Weights of a small image classifier.
Data: trained on rendered solids tumbling over patterned floors, 195000 training examples, 3.4 epochs.
Rows from block 9, named by matrix and row number. Each number is 128 + 32 x the weight over its row's rms, rounded and kept within 0 to 255. All counts start at 0. Numbers have three digits each. After the name is the row's rms in percent of the matrix's.
# c30: last pointwise conv (model.blocks.9.c3.0.weight, 208x208x1x1), inputs 52-103
c30.128 093:104115122100126091082129132108151117109182126141059101175152194157084105099141091146165141168120092146133153114125135133194113098113142169100062138109093157
c30.129 091:117109125118104131132132147106133136100095094122138146137160113086121146122112111102166184183124170111065143154089127158117145169125149128154162090157110117
c30.130 088:086214088113125102161115142085128119170091128204154117148084110160129116097129140144126112152132137114105120049141093087129113167175121117070138143102134160
c30.131 097:071140064159150189168142109153114177154202132101141095107109080175128158148138112183160104119102132123161151103132111092141159142083126137087135094091118085
c30.132 097:166149086211140101134150168157125128100132095146123132126180117163153134155118124119097173132126161115136135145193134144142140172093142113098165165086100115
c30.133 099:138073059118105144193105137155182126143118140127148195115087120168171103173166168141168086148173146145159110088135162102096122082146141111103116084092077135
c30.134 104:098096142104131094125161186087147165097102180150156111162172232161185120173110104117092109117183092103112095100117099188109164171093110146151127119129113131
c30.135 089:181117121118127136187166101139159094076137096159093063091128113117118127133126116113090146178140187157137163122139099081149146134123157137148087142107101134
c30.136 098:173151089069108118114139112060081086133124192122111100107129102097120099114116097109130129102110150140114131110122151133149100123089129128140101206126130098
c30.137 085:086108127101150108160080112123118133178158134114164106133167141145118130161137101172176157123166157151115062161112132116154140110106157144087155170147129112
c30.138 111:151086110121130088144086127100111128121150121079170147097124060109140094114105112073100208159162119103099128124138174124144147172172142139093157119128162103
c30.139 107:141115155121125073114128095118126170123138129145104129085137130164156148086140198139115095136130163127110084084133061105167200150082140080107083168100124127
c30.140 099:100135168099131134084088195139124155154173196098115125145170124130106098146146147141109090081127118132086200115113089119116128148148186147104118120070095099
c30.141 096:105094099204101140159093214126117093111119138134152124091137150184151126127135150102122189165130106149180120132145183127186138157140166196192134079129124080
c30.142 100:163079196142151140179106122138172097111111155100160125095097115128141139135121090097094161157072129126132141135161132115116097088146174167130118134096155127
c30.143 081:139165134186136082146099142101124163123118069141098144073137123118152112092107084144099084141188111086151121107145150129131134187119145158131095144085131136
c30.144 104:115181120143106125073107142143147062136077091115095128067097120101173145099098093062101103157137135120123168133089122151136096172154158125081111119167080162
c30.145 103:208123164102153137156072149104174083073151200099156158109076107111131120162065186115108096131133086111113077149107128156162165130202180144111139140125147141
c30.146 104:095071168145128175173119160087149109115102112103166190081152101148152171177117135105226140091103124164091121137206152094156118111157152147096106108078120134
c30.147 105:131154097117071132112134081097145157071130136125155204150129130141086114116098123159162153128119155133076067134144135109167124087163116085145120072107088106
c30.148 094:125163185153176112130172173073133116143136127137157181121094092148170164107101147183127186126059146144108166111142127135164167193115144076123134192126112105
c30.149 109:153121112114122097144078105153095099126156072090133132121104071119092085091172149128136173063150110190110130148139158172145124070221144140103081177106111082
c30.150 102:131134124070142128131141197145150143124155117118133090142155126096142103055130103163156140130159149131152100103164178104138131151137177135140144163157134096
c30.151 109:063118163111146099161125121105110081127124135133170173120137118128214133172159118201175112150098148139123113117110177124082162164107138119121140119078157135
c30.152 099:165053192165161158117102163131129108204157131160124052176115157113110138097178111146177190115091120077114116169156186142135142144174125188151157152125076110
c30.153 094:102211120115058110157122148105213129093107102156146111117162167134119112174132143161122153081109106123101116122105114116126123156107114156116156077101160129
c30.154 098:084139155176164139064123133153167102114169081095126116147107122144113118078180112192115147132058123084150077115141136126180182139113127093092157103148132117
c30.155 102:131110098135152089133190108127126113153165158116145143081121118109161127119110111171071099164130140109132125078176109122104119147129130146094173143153139106
c30.156 103:167086045205120152083141051177148150162124086105164183130138067139149094155130102086105157112092121096115187155129136173111069108083124115145149113102101128
c30.157 097:157118066161155144177078148207160118145148116139128092113141110125163124138137093150101123171166148084105125096126162105111102177158097130190116101102135100
c30.158 083:122151161144158146139096180121151096172114150142177128177166141156064050149123165131121154172134141195130174157140135135112155124142132161102116122146175098
c30.159 107:155165163100111135139160130130125125255081103129125101096113118114099089102152142100102127172114131130174194057151118120229115182160123123149169101088087106
c30.160 107:066095155161112168162110180150142133128154146181143176141107133142110130161156128121139173074075141110149095158141130181123125184139128100092118097164112126
c30.161 110:089137165146131184119141187166156154124160112109141119110088087121149127126187115077094171090173136174142144200085149118150150087099065109126060128120117145
c30.162 108:160106127079128093103036139083100174113102152086176167100088144118114090127147201121113090066128133221113097149110111090122118167175142135117176168182157106
c30.163 103:164119083165124189113104147125174128185130133138114169080137133115110071134123137121227135125080150140113065131167139116097119132048112072124137124134112132
c30.164 090:126164146117145098183155083118161150148147132158123155125176130103077146122120091129164106107107144169113144136113136109110162120102177116100089161069094139
c30.165 096:099090177136176096110113136115119109128116122139114123094129102126161133127094167098134085073120115085115149175089089182113144081144113103131139127114121171
c30.166 098:143122135114193169046149109170146097094151114160167097121106154151174082108123127116122135105158041151159068148123109092075099107107103056110153143106098096
c30.167 089:108155083124188088162119133093134168142119084175080106144095196156115128132106135188131112212166117114081151091156110153124131159162133074107138109116128133
c30.168 112:054158079094102123081111128171085180173055153150136106105121122147107130092146098122156075151128104096157150128129129105117142151089126104043110166095159167
c30.169 089:098175224109152164137077132153105137075130112104160143129169090135172160089125109088120127079143130075142074102149160115094117096120051197088127099138142150
c30.170 106:108127091117202121135124117141110101198143148172145117162122128114103146098174103070145167156128112115107191136168084119146090091121133102190113102120146142
c30.171 088:048175136101166123102136154140077148117124132107176135158145136133064100114164160158174135058133163182153135174139140136097064152148128171159126118137168088
c30.172 103:139108150119131147184096086157085097109119134108114181036167056107127132174127146117174114156071153142120128101163117139171129085131141157173033165097164100
c30.173 089:084147136110126136108103160128070177135154122157156131161137159147193161162113128137185147085115130176111041137117133114071156164147138165116145096153148105
c30.174 104:092102180136116116151137141131099110102071153104156145124149133155200117133123113087159129116164133152142120090084167136199109082161181123118090129103129127
c30.175 090:143128151135111153160093179109092096100150068134110105137139130117135128167062152090099136139140142151149165099138061168132131101087123084086143148178126066
c30.176 100:074114087145119144071073113171134189166095107102143197122158086081138151091174115159156091135144189067048232124129097121079094091069138094107130086111100152
c30.177 094:144120165121086106115093135142086101157104153154063127102090107135173126151194103086134140141218118136056150119112179086152108206156152082099146150143091107
c30.178 100:130102116074157152086192158075140112182130076095138053164113133080119121211083156111126152119162141102111096105123107096124132121141204124144145165115109107